A small contrastive image-text model, trained from scratch.
Data: trained on small renderings of single solids in any pose, 98750 training examples, 9.7 epochs.
Rows from block 2 of the text encoder of a small contrastive image-text model, named by matrix and row number. Rows with one number belong to one neuron. Each number is 128 + 24 x the weight over its row's rms, rounded and kept within 0 to 255. All counts start at 0.
After each neuron's rows are labels from the 100 texts, of 14976, where the neuron reaches its highest value: "tokens" is the input token at the peak. Only what is clearly more common there than usual is listed. The data: small renderings of single solids in any pose. In brackets: how many of the 100.
# fc1: MLP up (text_encoder.blocks.2.mlp.fc1.weight, 512x128), inputs 0-63
# fc2: MLP down (text_encoder.blocks.2.mlp.fc2.weight, 128x512, transposed), outputs 0-63

fc1.184 [126 119 169 135  88 148 137 170 133 163 155 152 130 133 139 147  86 116 121 147 109  99 122 119 147 162 151 127 156 131 159 125 131  84 113 155 148  77 108 132 136  88  99  72 141 138 120 104  96 127 119 112 141 155  92 121 111 106 161 127 138 116 162 154]
fc2.184 [138 133 128 115 136 161 147  96 168  98  79  80 132 102 150 112 149 123 127 104 132 106 122 146  58 135  91 106 130  80 128  99 173 156 122 119 125 158 144  82 106 139 113 122 112 161 136 162 137 179  97 127 129  88 141 106  94 126 115 117 128 121  69  95]
tokens: "dodecahedron" (100)

fc1.294 [119 133 120 108  95 121 134 123 167 145 125 157 125  97 122 132  91 119 123 130 102 141 127 143 144 108 148 167 117  98 133 136 186 107 132 174 159 113  99 153 116 105 101 117 158 115 127 126  94 137 108  97 134 132 146  98  97 132 128 161 133 135 166 138]
fc2.294 [128  81 110 136  94 108 165 122 103 128 139  97 164 141 148 133 156 134 132  96 111 106 106 139 108 157  78  97 113 118 141 109 143 173 143 108 128 107 173  64 132 131 135 117 130 132 129 155 123 136 137  96 110 123 123 114 134 106 141 123  78 103 115 122]
tokens: "orange" (100)

fc1.33 [139 102  83 132 150  92 108  89 117 151 157  99  97 127 112 120 119 171 142 168 125 144 114 154 105 103 132 120 147 129 151 127 140 148 138 112  97 121 144 126 134 146 169 160 111 129 125 129 123 134 117  84  90 119 151 139 140 122  73 118 170 111  97 145]
fc2.33 [137 127 150 153 145 136 139 129 172 100  85 143 157 154 115 123 116  55 148 115 130 120 155 128 127 136 143 109 114  99  92 175  98 110  97 130 134 142  82 131 108 112  83  99 115 137 123 108 160 119 142 102 160 114  86 119 107 105 146 138 102 148 117 148]
tokens: "bumpy" (100)

fc1.397 [146 126 124 111 131 136 123 133 133 137 152 142 151 137 136 122 154 132 120 140 100 139 114 119 124 134 123 125 177 157 132 145 142 180 171 118 106 112 106 144 149 162 195 138 130 119 158 161 129 125 131 123 138 107 182 110 124 122 110  87 144 114 132 131]
fc2.397 [ 98 116 130 153 128  88  94 120 173 144 101 134 127 165 134 132 115  91 131 146 143 112 107 136 146 101 125 117 146  97 143 134  65  95  80 125 120 161 159 143 125  94 102 107 142 103  98  64  97 111  94 149 125 120 117 135 109  96 137 164  93 162 126 138]
tokens: "octahedron" (100)

fc1.311 [129 135 124 157 126 135 136  93 120 127 143 127 169 125 140 126 140  94 136 142 123 118 108 119 108 139 108 118 161 152 126 126 148 166 135 189 131  77 118 123 142 133 169 102 129 144 147 119 130 157 141 138 134 104 149 137 117 125 118 115 117 108 122 101]
fc2.311 [106 142 125 154 140 118  83 184 146 115 183 145 117 151 106  61  70 112 141 110 101 123 141 127 143  93 122 137 128 113 138 132 112 138 130  92 153 148 120 138 119 166 166 152 140  82 141 118 121 114 128 127 136 147 119 151 104 112 118 146 133  90 152 157]
tokens: "checkered" (100)

fc1.509 [110 141 105 106 138  83 101 145 119 119 113 142 114 156 120 131 133 116 120 140 111 136 124 111  87 150 139 142 143 137 145 163 125 133 145 162 120 172 151 147 153 133 174 127 132 125 102 126 125 132 106  49  95 133 150 118 104 133  91 134 119 114  90 212]
fc2.509 [149 112 152 136 137 144 115 130 126 144 160  82 154 104 127  90 114 135 132 130 146 120 149 120 133 105 131 134 159 112 140 146  99 115 113 105 127 108  77 132 132 108 142 127 101 120 148 126 146 141 140 160 138 101 129 107 108  94 138 108 138 110 122  87]
tokens: "block" (100)

fc1.467 [143 140 112 129 128  99 134 100 122 148 137 139 149 152 145 103 157 138 131 121 125 151 126 109 129 102 123 136 162 128 135 145 143 162 145 160 102 114 127 103 138 140 176 103 147 131 126 132 113 128 126 126 123 123 165 113 107 120 137 148 127  82 125 149]
fc2.467 [103  82 112 130 178 110 140 159 145 104 140 119 131 121 127 102 101 103 123 117 102 106 139 160 110 127  98 145 123  74 147 135 123  97 140  86 152 111 135 150 135 103 105 151 101  96 100 119 115 135 118 149 129 117 157  97 117 109 137 103 124 140  78 137]
tokens: "bumpy" (100)

fc1.67 [167 137 131 141 135 164 136 130 131  89 113 112 130 138 115 125 102  83 144 127 112 120 121  98  91 151 105 141 139 127 128 165 125 121 102 133 106  91  78 186 108  85 134 144 146 133 102 112 121 128 137 143  88 159 139 139 148 130 134 158 129 118  88 136]
fc2.67 [ 69 117 140 146 116  76  69 155 129 167 145 130 121 117 124  97 140 140 113 122 122 135 138  91 156  97 186 115 111 133 117  81 105 147 133 121 171 148 166 122 125 151 113 122 139  90 148 145 144 139 109 114 131 140 108 134 114 117 167 125 131  73 170 131]
tokens: "sphere" (100)

fc1.314 [169 100 105  85 145 112 150 133 161 124 137 142 165 188 140 119 152 163 181  88 137 128 165 100 178 117 121 134 128 145 123 127 115 124 117 125  73 127 160  93 124 108 120 127 120  99 116 139 129 112 110 131 100 119 143 138 127 120 117 140 140  97 106 170]
fc2.314 [124  99 133 103 136 129 139 100 115 135 146 137 118  92 168 135 120 134 130 147 138  84 138 161 107  83 127  75  98  90 136 132 114  84 161  85 119 126 108 102 128 120 140 155 107 134 133 119 138 125 115 144 145 163 158 108 128 128 152 108 125 151  89 124]
tokens: "bumpy" (100)

fc1.46 [153 122  73  82 158 141 126 119  96 122 139 106 141 134 128 161 135 170 134 111  89 104 133 155 132 173 111  79 145 140 125  82 139 123 148 114 101 113 108 136 140 150 128 157 102 145 128 136 158 164 138 138  99 133 158 149 138 112 103 106 144 132 140  81]
fc2.46 [ 98 130 152 191 104  97 113 143 164 123 139 169 122 182 129 124 111  92 127 137 149 119 114 108 141  78 110 103 163 121 133 137  92 126  90 147 131 139 150 108 116 107  90  93 153 123 112  93 141 114 123 138 136 119  79 133 123 129 151 152 101 129 122 167]
tokens: "octahedron" (100)

fc1.324 [100 119 161 175  91  87 121 137 140  89 126 144  91 105 133 118 128 143 124  95 148 103 171 108 119 150 106 138 137  83 114 133 152 119  80 167 126 107 124 132 104 106  76 134 147 141 139 143 115 103 134 123 108 153 108 137 132 146 171 120  99 139 137 135]
fc2.324 [192 124 120  98 159 162 151 137 118 127 129  75 192 153 121 113 120  82 117 147  98 143 145 130 103 149 125 143 136 151 144 155 119 115 124  99 166 127  85 150 154 135 152 111 119  91  85  97  97 114 132 109 171  85 138 140  87 115  84 126 141 139  92 122]
tokens: "yellow" (100)

fc1.25 [126 125 142 104 125  95  84 134 124  75 105 117 147 160 143 121 130 147 129 120 176 129 141 137  95  96 130 141  96 140 100 159 121 114 131  90 105 170 141 132 120 175  93 150 129 101 119 148 122 104 128 109  87 139 126 158 103 140  94 144 111 119 113 153]
fc2.25 [121 126 123 167 111 146 186 134 108 136 189 105 129 138 107 106  94  79 125 120 102 142 149 107 115 168 134 110 115  85 166 124 121 142 121 134 164  85  83 110 123  77 143 119 146 148 142 117 117 118 134 122 112 120 106 100 148 117 122 102 144 155 146 114]
tokens: "bumpy" (100)

fc1.419 [119 158 169 116 112 157 115 170 131 147 120 137 146 130 121 113 128 153 110 110 122 118 170 139 123 150 146 100 127 155 123 107  76 102 134 133 137 142 105  85 144 106 102  72 133 133 150 119 135 105 105 106 148 118 110 144 120 149 129 155 111 142 162  62]
fc2.419 [103 115 121 130 130  86 154 121 112  83 116 185  57 140 164 164 126 129  88 139 144 128  79  99 145 109 127 147 135 165 132 156 144  79 114 144 102  88 152 145 130 121 151 147 122 134 112 132 130  85 148 107 118 158 100 122 143 140 110 124 114 136 142 153]
tokens: "green" (100)

fc1.279 [142 118 151 107 121 143 132 167 176 121  97 135 104 151 137 145 101 140 127  81 111 130 176 157 105 155 154 132 118 127 125  97 113  91 100 120 141 124 117  99 163  88  89 102 123 121 131 116 111 125 113 104 141 128 110 117 114 119 102 136 101 142 130 148]
fc2.279 [110 112 155 127  77  81 119 111  71 142 119 171 108  93 168 126 147 150 107 149 154 127 145 113 162 118 142 103 143 170 125 140 121 151 174 140 110 120 142 125 155 157 124 156 136 136 135 171 137 116 152 136 112 155 128 147 159 139 190 131 127 138 172  98]
tokens: "green" (100)

fc1.501 [171 143 121 167 119 180 137 131 101 141 151 150 140 138 146 136 135  99 138 162 100 103 137 125 134 161 118  83 128 146 148  99 132  93 121 132 156 130 129 154  98 143 141  94 125 158  92 115 152 114 134 181 139 124  88 145 122 105 142 145 164 128 142  93]
fc2.501 [ 75 136 145 141 124 104 132 140 154 127 152 175  80 114 127  94 124 172 129  88 152 122  99 131 124  99 115 152 139 142 141 100 165 142  92 138 148  88 151 117 109 127 123 140 122 134 200 103  88 116 128 126 129 179 124 154 145 114 126 135 127  97 132 165]
tokens: "checkered" (100)

fc1.403 [148 113 119 133 125 132 117 103 128 123 161 121 175 119 135 122 144 127 125 153 125 128  98 102 129 145 122 119 158 167 122 136 134 161 169 110 103 110 114 177 123 161 176 137 143 128 149 117 119 134 127 134 109 116 175 108 121 129 113 101 130 107 142  95]
fc2.403 [111 118 105 141 138  96 148 132 170 129 108 153 110 167 133 146 121  98 139 115 150  98  81 145 107 108  96 132 137  61 137 130 128 124 108 139 127 131 168 144 126 111  77 118 101 124 115 129 135 104  94 134 121  88 112 130 108 132 140 162 106 181 112 171]
tokens: "checkered" (100)

fc1.290 [110 128 149 130 101 130 112 179 130 123 112 160 114 123 118 134 111 147 112  97 159 124 171 123 123 126 116 114 131 122 125 144 101  83  81 122 145 131 124 103 112 100  84 111 150 151 102 122 119 102 130  97 138 141  82 141 140 134 169 121 126 137 143 177]
fc2.290 [171 121 125  98 162 154 143 108 115 123 156  81 152 125 143 130 122 116 130 152  93 134 142 118 108 146 136 139 117 134 119 140 164 121 173 117 116  90  97 173 133 147 174 155 112 104 116 143 103 135 124 132 130 116 135 107 103 142  89 124 166 155 105  70]
tokens: "yellow" (53); "red" (47)

fc1.396 [112 111 177 108  93 145 134 149 163 154 125 156 140 152 146 129  95 135 116 121 119 108 174 131 152 158 135 110 147 139 140 108 124 128 117 147 126  88 135  77 138  69  92  80 131 147 156 124  89 115 110  86 130 137 115 100 119 133 129 140 138  96 129 157]
fc2.396 [178 110 117 123 143  99 133 126 106 119 108 144 130  94 161 140 146 132 141 148 110 115 158 105  91 118 157 115 116  98 123 137 112 108 150 105  86 105 120 154  97 145 131 172 125 136 104 161 125 137 125 140 157 116 119  98 140 167 135  81 109 144 108  83]
tokens: "sphere" (100)

fc1.430 [133 175 124 126 139 124 111 142 142 102 140 127 137 111 124 118 155 153 113 187 112 140 121 124  89  93 134 150 154 157 115 161 128 142 147 127  97 101 146 125 147 187 162 134  85 116 171 144  96 125 126 118 116 116 153 110 106 151  90 102 104 156  98 171]
fc2.430 [114 111 142 161 118 138 111 102 143 135 160 129 140 118  99 105  93  94  97 100 144 101 143 129 150 126 110 118 108 105 158 151 133 121 110 119 144 142 124 110  75  79  93  85 121 126  94 123 128 146 120 145 114 139 140 162 152  99 134 132 112 101 158 130]
tokens: "bumpy" (100)

fc1.405 [105 170 109 142 123 125 127 121 118 121 104  87 136 137  95 107 171 145 114 153 135 157 146 140  92 107 147 102 177  99 142 143 143 160  97 127 130 121 157 127 164 145 107 156 130 120 116 186 118 129 125 115 137 122 126 128 134 110 111 115 124 126  91 115]
fc2.405 [124 103 144 147 120 105 144 128 140 141 133 190 128 126 108 118  76 144 133 110 118  93 129 134 150 114 136 135 112 128 111 117 128 136 112 129 188 122 111 151 123 104 125 102 155  98 136  95 106 114 109 126 153 168 156 120 127  73 140 147 144  82 163 167]
tokens: "bumpy" (100)

fc1.350 [113 112 180 149  66 122 104 122 107 144 126 130  86 142 130 116 113 140 125 128 116 108 102 140 147  94 143 151  93 169 125 109  85 105 137  95 132 128 158 121 138 153 113  91 137  96 141 108 129 111 139 120 126 154 129 160  93 155 148 159 144 129 162 131]
fc2.350 [148 146 120  98 166 157 171 120 171 120 108  99 128 100 128 151 126 131 111 120 134 119 158 134  98 191 128 138 106  88 151 112 201 115 133 146 114 104  72 154 107 104 135 127 103 181 136 122 118 130 119  96 149 133 149 110 137 133  80  92 103 145  96 120]
tokens: "yellow" (100)

fc1.214 [117 129 111 120 144 112 118  86 122 117 158 133 162 120 146 108 138 121 126 148 137 150  69 114 124  98 119 120 141 165 117 146 153 143 159 108 111 146 116 170 118 170 185 151 133 127 108 134 122 141 115 137 119 110 174 139 126 120  93 120 163  99 116 146]
fc2.214 [156 108  97 160 137 164 111 156 139 129 164 102 125 173 117 116 123  95 126 117 133 143 141 151 102 127 111  96 128  66 150 138 128 118 100 121 118 111 114 130 116  90 122 115 143  93 135  87  99  93 120 131 146  83  97 121 111 118 158 133  66 150 112 120]
tokens: "block" (100)

fc1.356 [147 172 126 112 126 151  72 130 145 131 110  98 150  96 137 106 128 123 112 153 117 150 153 141  69 110 148 137 122 119 104 149 127 141 169 129 145 128 121 135 100 163 154 126 100 117 203 131 137 155 117 155 157 131 145 112 102 168  97 181 106 146 107 120]
fc2.356 [ 78 102 129 121 117 103 215 138 113 109 154 175  99 121 134 115 137 115 150 103 143 122  94 117 170 148 138 155 105 150 145  97 114 138 126 121 141 106 148 103 167  95 115 104 129 100 137 106 146 114 110 137 117 157 106 131 143  80 146 111 125  61 166 137]
tokens: "hexagonal" (100)

fc1.232 [165 116 113 122 150 118 146 126 134 149 134 133 174 177 110 110 131 169 168 116 127 163 110 146 167  98 113 146  97 134 115 140 124 139 128 139 125 169 140 120 115 131 129 161 119 152  96 119 125 125 120  98 140  89 131  97 149 101 137 155 130 102 125 130]
fc2.232 [108 102  86  88 131 109 158 109 104  90 147 126 126  96 154 149 136 154 134 148 117 107 149 136 114 123 152  89 132 128 135 122 129 119 158  90 100  94  96  86 140 155 117 153 117 115 142 124 140 129 109 119 121 178 137 126 121 145 123  92 120 145 115 146]
tokens: "checkered" (100)

fc1.420 [151  97 105 109 146 107 124  70 136 104 112 110 138 136 109 123 117 111 135 140 139 177  86 135 146  87 119 125  98 151  97 117 139 143 160 103 100 172 143 153 106 167 137 157 118 116 113 108 130 142 142 138 123 119 161 125 128 100 105 128 158 107  96 153]
fc2.420 [ 68 155 103 138 136 125 126 166 127 120 166 170  83 164 114 132 164 155 123 129 145 138 142 126 101 140 126  90 121  81 129 158 121 125 108 132 151 117 119 105 147  97 108 119 132 143 142 130 111  86 115 142 130 100  74 106 137 153 126 116 128 108 151 125]
tokens: "link" (100)

fc1.193 [136 126 178 136  85 151 144 138 118 159 167 133 164 116 145 135 105  89 116 146 107  84 129 128 128 153 131 131 138 126 165 138 146 131 142 166 140  75  98 129 143  92 121  61 146 151 131 127 112 153 101 112 138 128 120 108 124 124 176 138 115 113 139 138]
fc2.193 [103 124  88 129 194  86 134 177 178 106 122 122 128 120 142 111 123 119 151 101 103 131 102 100  99 116 128 131 140 107 103  99 140 114 113 113 136 136 129 124  99 157 109 164 113 128 127 164 122 125  96 115 149 113 108 101  71 127  92 109 151 131 116 122]
tokens: "sphere" (100)

fc1.274 [116 109 127 108 139 135 121 100 151 137 136 118 131  96 114 137 109 101 112 124 134 133 164 148 119 152 111 125 150 142 132 136 149 113 146 170  90  84 113 189 126 130  79 139 126 126 128 123 127 146 120 108 115 135 119  95 129 149 166 135 177 111 117 160]
fc2.274 [150 121 113 186 120  76  96 159 112 161 157 108 148 170 134 108 165 124 180 108 120 123  70 127 115 120 128  93 119  93 118  99 113 115 121 117 148 147 128  80 108 104 142 137 145 101 113 148 120 119 133 121 156  83 118 107 119 130 140 130  91 163 126 136]
tokens: "sphere" (61); "ball" (39)

fc1.261 [125 117 103 117 144  97 111  78 126  95 102 130 135 145 117 118 144 110 114 107 122 166 143 172 146  98 110 115 103 130  94 108 120 154 159  84  95 158 146 126 134 166 131 160 112 115 128 131 153 143 144 162 138 122 133 135 134 134 115 125 129 137 108 122]
fc2.261 [102 152 157 122 126 112 117 134 133 168 140 146  85 157  93 146 142 168 137 176 139 111 108 103 138 142 116 158 127 147 135 128 125  88  83 142 162 107 100 183 136  97  95 113 106 120 123 104 109  95 109  99 134 156 135 149 155  98 119 120 127 130 158 175]
tokens: "frame" (100)

fc1.15 [157 120 148 118 112 140 105 193 161 145 155 145 136 154 138 107  88 125 140 139 128 149 102 134 141  98 162 141 143 144 130 140 130 111 144 138 116  98 100 153 144 114 130 118 151 114 158 102  81 115 126 109 132 158 149 122 122 134 159 128 124  91 171 148]
fc2.15 [132  82 120  97 120 137 170  94 142 121  92 115 141 105 155 154 167 120 133 106 139  98 123 164 106 170  77 112 134  82 127 109 151 148 121 118 120 158 138  79 120 129 138  95 106 132  89 133 151 174 104 119 107  90 140 108 118 123 124 105 116 127  81  92]
tokens: "dodecahedron" (82); "wedge" (18)

fc1.112 [137 138  88  96 142 131 120  88  90 158 159  91 138 140 127 127 160 145 138 167 117 122 117 131 129 135 130 111 125 136 123 123 151 187 167 128 101 113 128 131 108 161 168 146 115 132 181 155 150 123 127 126 100 118 174 142 113 127  87 100 144 124 125  75]
fc2.112 [ 99 105 137 168 145 115 135 146 188 104 103 141 108 148 116 124  72 115 135 105 132 106 108 122 130  97 126 123 126 108 133 125 100  99  81 138 121 144 137 147 107 103  51 107 109 131  94  91 117 141 113 167 130 127  89 115 107 113 140 150 124 130 112 178]
tokens: "checkered" (100)

fc1.272 [139 114  99  98 134 146 124 115 149  93 135 154 154  91 126 140 107 102 109  95  91 117 137 147 143 161 104 145 120 129 122  96 182  93 147 151 109  97 121 166 102  91 134 138 122 121  99 129 119 164 123 131 139 124 142  94 135 133 102  85 164 144 121 176]
fc2.272 [111 119 136 157 114 104  86 139 111 158 157 130 121 178 136 116 189 142 130 140 178 127  98 134 132  81 135 105 128 102 130 143  94 150 103 108 148 167 140 103 125 148 103 121 154 106 154 131 135  84 114 125 115 124 116 153 136 126 169 158  77 128 131  99]
tokens: "green" (100)

fc1.338 [134 128 127 120 172 121  93 102 137 115 157 143 136 106 163 135 136 111 137 163 103 111 137 129 102 141 102 166 130 152 126 151 184 129 154 146 106 127 106 209 115 154 169 160 114 128 121 129 137 171 108 133 103 113 147 102 143 137  98 100 138 113 112 151]
fc2.338 [110 128 128 176 100 118 135 156 120 193 117  95 154 148 104  90 143 123 169 105 142 133 132 124 131 122 156 121 135  94 145 112  88 151 110 106 142 152 151  62 157 118  93 119 131 103 131 136 131 138 147 129 122 101 112 153 134 120 166 129 114 163 120 137]
tokens: "hexagonal" (100)

fc1.416 [111 100 121 120 115  96 104 143 133 125 141 130 167 151 130 105 108  81 103 134 135 165 128 132 134  81 158 102 146 162 145 157  82 115 128 125 115 131 138 133 118 142 156  87 134 131  88 109  87 108 136  57 124 147 127 128 114 163 132 156 167 102 128 188]
fc2.416 [136 151 130 152 176 131 127 110 145 119 108  74 112 142 117 110 107 123 120 124 135 114 126 136  86 152 112 125 117  67 134 140 148 104 118 118 136 151  82 132  84 112 113 129 124 102 149 161 130 131 118 156 139  75 130 103 107 128 129  90 132 143 113 110]
tokens: "bumpy" (91); "sphere" (9)

fc1.86 [162 132 137 136 146 135 139 143 129  93  98  96 120 131 142 117 119 112 135 155 163 114 137 119 133 133  97 163 133 110 124 135 145 102  88 152 158 105  61 186 102  67 118 154 172 118 107 127 103 131 105 124 137 153 119 149 116 128 160 144 114 157 144 116]
fc2.86 [ 85 118 134 167  77 117 153 151 100 155 182 134 167 114 109 105 154  96 127  82 118 131 118 117 121 147 111 116  80 106  94 107 143 167 147 125 153 119 181  86 155 152 139 116 133 147 129 149 157 128 140 112 107 140  94 128 157 149 115 121 121  92 146 152]
tokens: "orange" (100)

fc1.176 [129 120 164 137 100 128 115 143 135  70 108 138 128 120 131 155 116 131 115 105 150 118 125 117 132 141 124 148 117 104 104 133 158  73 105 134 141 118 104 143 126  98  95 112 180 145 110 109 126 117 145 133 112 147 120 174  92 125 151 112  97 129 128 206]
fc2.176 [134 128 138 121 134 166 137 146 105 176 176  87 141 147 122 120 123 119 134 130 134 142 166  98 100 148 110 126 123 127 155 119 126 169 148 121 131 112 160 106 115 153 164 138 107 148 136 152  95 122 138 130 123 107 102 103 143 160  96 143 147 166 132  78]
tokens: "capsule" (99)

fc1.65 [153 108 148 142 124 156 112 153 150 128 152 146 166 117 131 119 113  88  98 163 151 121  81 113 144 119 134 115 164 185 130 151 123 108 144  72 138 119 102 189 111 137 165 111 157 126 114 103 107 135 112 128 142 143 154 112 114 118 158 105 166  99 142 154]
fc2.65 [ 80 143 115 134 114  91 134  83 154 129 104 108  89 164 122 143 127 131 140 105 165 128 143 137 102 149 112 115 131  66 115 106 148 140 102 142 125 147 173  90 132 136  95 107 133 129 133 125 109 108  93 124  91  85 121 155 121 154  97 138 116 169 102 102]
tokens: "dodecahedron" (100)

fc1.49 [127 153 153 176 112 128 143 142 125 103 114 123 119 115 167 125 124 105 140 128 124 115 127 109  93 131 116 141 153 129 136 139 126  95 121 192 142  77  98 117 146 124 133  96 137 123 144 106 125 128 139 144 103 133 130 143  96 142 149 140 110 163 154 125]
fc2.49 [145 115 129 142 120 163  83 174 149 162 186 108 173 111 101  79 114 116 126 107 103 136 121 127 168 119 124 140 137 131 122  97 145 168 133  91 125 133 132 134 113 150 129 152 127 108 132 117  94 111 144 100 150 137 133 170 140 125 121 131  92  77 140 123]
tokens: "capsule" (100)

fc1.158 [142 123 113 121 113 113 161  86 122 149  95 119 117 154 112 104 135  99 122 131 134 185 128 145 156 126 145 125  97 127 106 126 113 173 185  87 115 157 138 120 113 168 139 130 105  91 153 148 137 100 123 146 120 120 152 159 135 149 106 130 116 127 103 119]
fc2.158 [100 125 133  86 146  95 140 142 122 117 185 172 107 121 152 162 113 157 121 125 106  97  85 130 158 131 100 158  96 147 129 120 106  87 115 151 138 101 118 173 143  79 127 135 134 145 146 100 103 135 111 131 144 178  60 112 145 119 111 137 117  80 160 136]
tokens: "link" (50); "hexagonal" (29); "jack" (11); "star" (10)

fc1.504 [115 142 100 102 182 102 109 124 124 160 166 146 117 119 149 136 123 159 150 118 115  91 152  95  89 150 105 122 152 123 160 175 164 142 131 165  93 143 132 139 122  89 164 160  96 135 128 136 143 143 119  85 114 104 129 127 133 147 130 116 171 131 120 128]
fc2.504 [161  99 141 128 104 155 131 107 121 119  66 112 165 150 129 119 135  84 121 143 141 148 162 150 165 116 138 133 116 137 123 125  63 107  98 106 121 148  95 110 146 156 135 111 164  94  95 147 139 147 138 174 129 100 102 148 108 111 156 123  79 120 122 117]
tokens: "sphere" (66); "hexagonal" (34)

fc1.262 [154 113 105  97 126 121 139  80 129  77 104 105 113 160 120 113 142 111 123 132 113 148 133 175 163 113 116 142 101 132  95  86 115 131 164 127  82 128 146 142 144 153 112 152 114 101 139 150 148 133 141 149 128 147 118 132 130 129 130 118 121 144  91 142]
fc2.262 [ 93 142 151 165 146 106 125 165 138 183 183 114 113 160  89 128 134 153 135 129 141 121 111 109 137 151 107 116 130  98 136 150 130 147  95 119 165 141 107 125 120  92  85 113 154 151 133  90 108 123 121 120 133 138 109 150 165  97 105 125 128 119 162 152]
tokens: "frame" (100)

fc1.223 [126 114 100  99 145 126 146 104 126 137 157 121 135 170 131 117 124 116 141 122 121 139 136 115 111 159 104 126 154 130 142 145 148 158 141 112  84 118 113 149 123 149 151 157 121 116  95 134 130 132 135 112 119 134 144 121 152 114  99  98 164  93  96 204]
fc2.223 [128 129 130 157 140 112  89 150 137 108 111 129 122 146 124 137 115 103  88 152 132 140 109 141 140  93 144  88 128 107 128 188  80 103 101 130 158 148 101 129 111 100 110 113 150 112 127 150 134 115 118 118 136  95 133 109 110 114 161 138 129 158 125  95]
tokens: "sphere" (100)

fc1.445 [138 135 119 156 119 140 121  95 103 163 171 122 160 135 123 120 155 140 126 174 118 147 130 140 140 116 127 110 135 143 133 119 107 148 146 146 115 134 138 152  92 180 141 144 131 152 149 136 149 132 173 161 140 100 133 145 131 114 151 106 149 130 135  72]
fc2.445 [ 85 126 133 133 135 111 161 104 136 103 112 100  85 153 106 137 132 115 146 109 146 113 108 140 132 157 114 165 109 114 147 101 131 122 102 128 115 138 164 128 113 101 107  97  96 106 112  82 108 150  72 108 138 159 142 134 135 114 100 134 119 114 118 208]
tokens: "checkered" (100)

fc1.110 [148 164 153 129 100 163 142 139 102 142 118 123 114 107 153 108 117 114 159 146 124 104 151 115 103 181 132 136 139 149 142 121 125 112 137 169 138  73  93 115 136 126 130  93 130 131 153 129 150 130 128 133 105 133 127 163 109 149 137 142 123 148 150  94]
fc2.110 [101  99 133 151 152  89  92 164 149 119 116 130 148 107 149 120 121 125 105  87 139 105  94 101 171  80 142 126 139 118 130 135 115 112 111 122 111 135 135 136 108 104  78 155 120 107 118 112 109 116 124 104 162 141  90 105 126  98 160 163  87 121 144 151]
tokens: "octahedron" (100)

fc1.229 [128 140 154 127 139 106 131 150 146  98 105 160 134 153 172 119 123 100 137 113 129 108 161 101 121 121 123 136 118 110 143 161 142  67 104 163 151 143 122 122 132 122 119 139 147 150  90 110 128 117 151 110  97 159  87 172  98 120 136 136 105 138 160 199]
fc2.229 [154 108 138 155 116 173 117 163 115 147 165  61 136  98  98  95 117 141 102 115 138 136 156 140  97 160  93 135 116 132 153  83 185 178 160  90 144 117 122 145 114 134 136 119  98 119 163 158  93 129 122 118 152  99 180 107 159 131 122 103 153  96 115  91]
tokens: "capsule" (96)

fc1.125 [153 123 111  93 118 143 127  92 103 170 156 113 156 131 131 133 142 125 119 180 111 130  94 151 130 128 123 127 147 152 133 122 139 157 175 139 111 113 118 158 110 159 176 117 129 125 172 128 144 138 125 127 140 119 168 119 114 116 107 107 152 113 126  91]
fc2.125 [ 63 124 124 169 136 104 147 155 165  87 140 154 112 166 119 118  98 124 140  85 142 104  97 125 124 126 114 117 116  94 107 131 124 123 106 123 127 131 176  99 115 117  77 116 127 121 116  98 117 146  93 127 117 146  88 128 127 114 130 151  97 118 113 187]
tokens: "checkered" (100)

fc1.302 [137 117  85 117 151 121 131  89 148 126 147 129 101  92 125 131 127 120 122 141 116 141 108 143 117 128  93 142 159 125 133 127 180 126 162  99  83  87 121 177 125 168 139 178 118 113 142 156 121 157 119 111 131 125 166 116 132 132 102  89 143 127  92 182]
fc2.302 [147 123 131 159 108 117  87 132 123 160  95 111 183 166 122 124 128  89 150 134 131 120 135 150 150 105 122  95 151 103 129 166  72 132 105 124 130 156 113  98 121 108 110 100 145 106 109 126 118 120 139 124 133 106 100 149 104 116 164 145  89 141 148 110]
tokens: "block" (54); "orange" (43)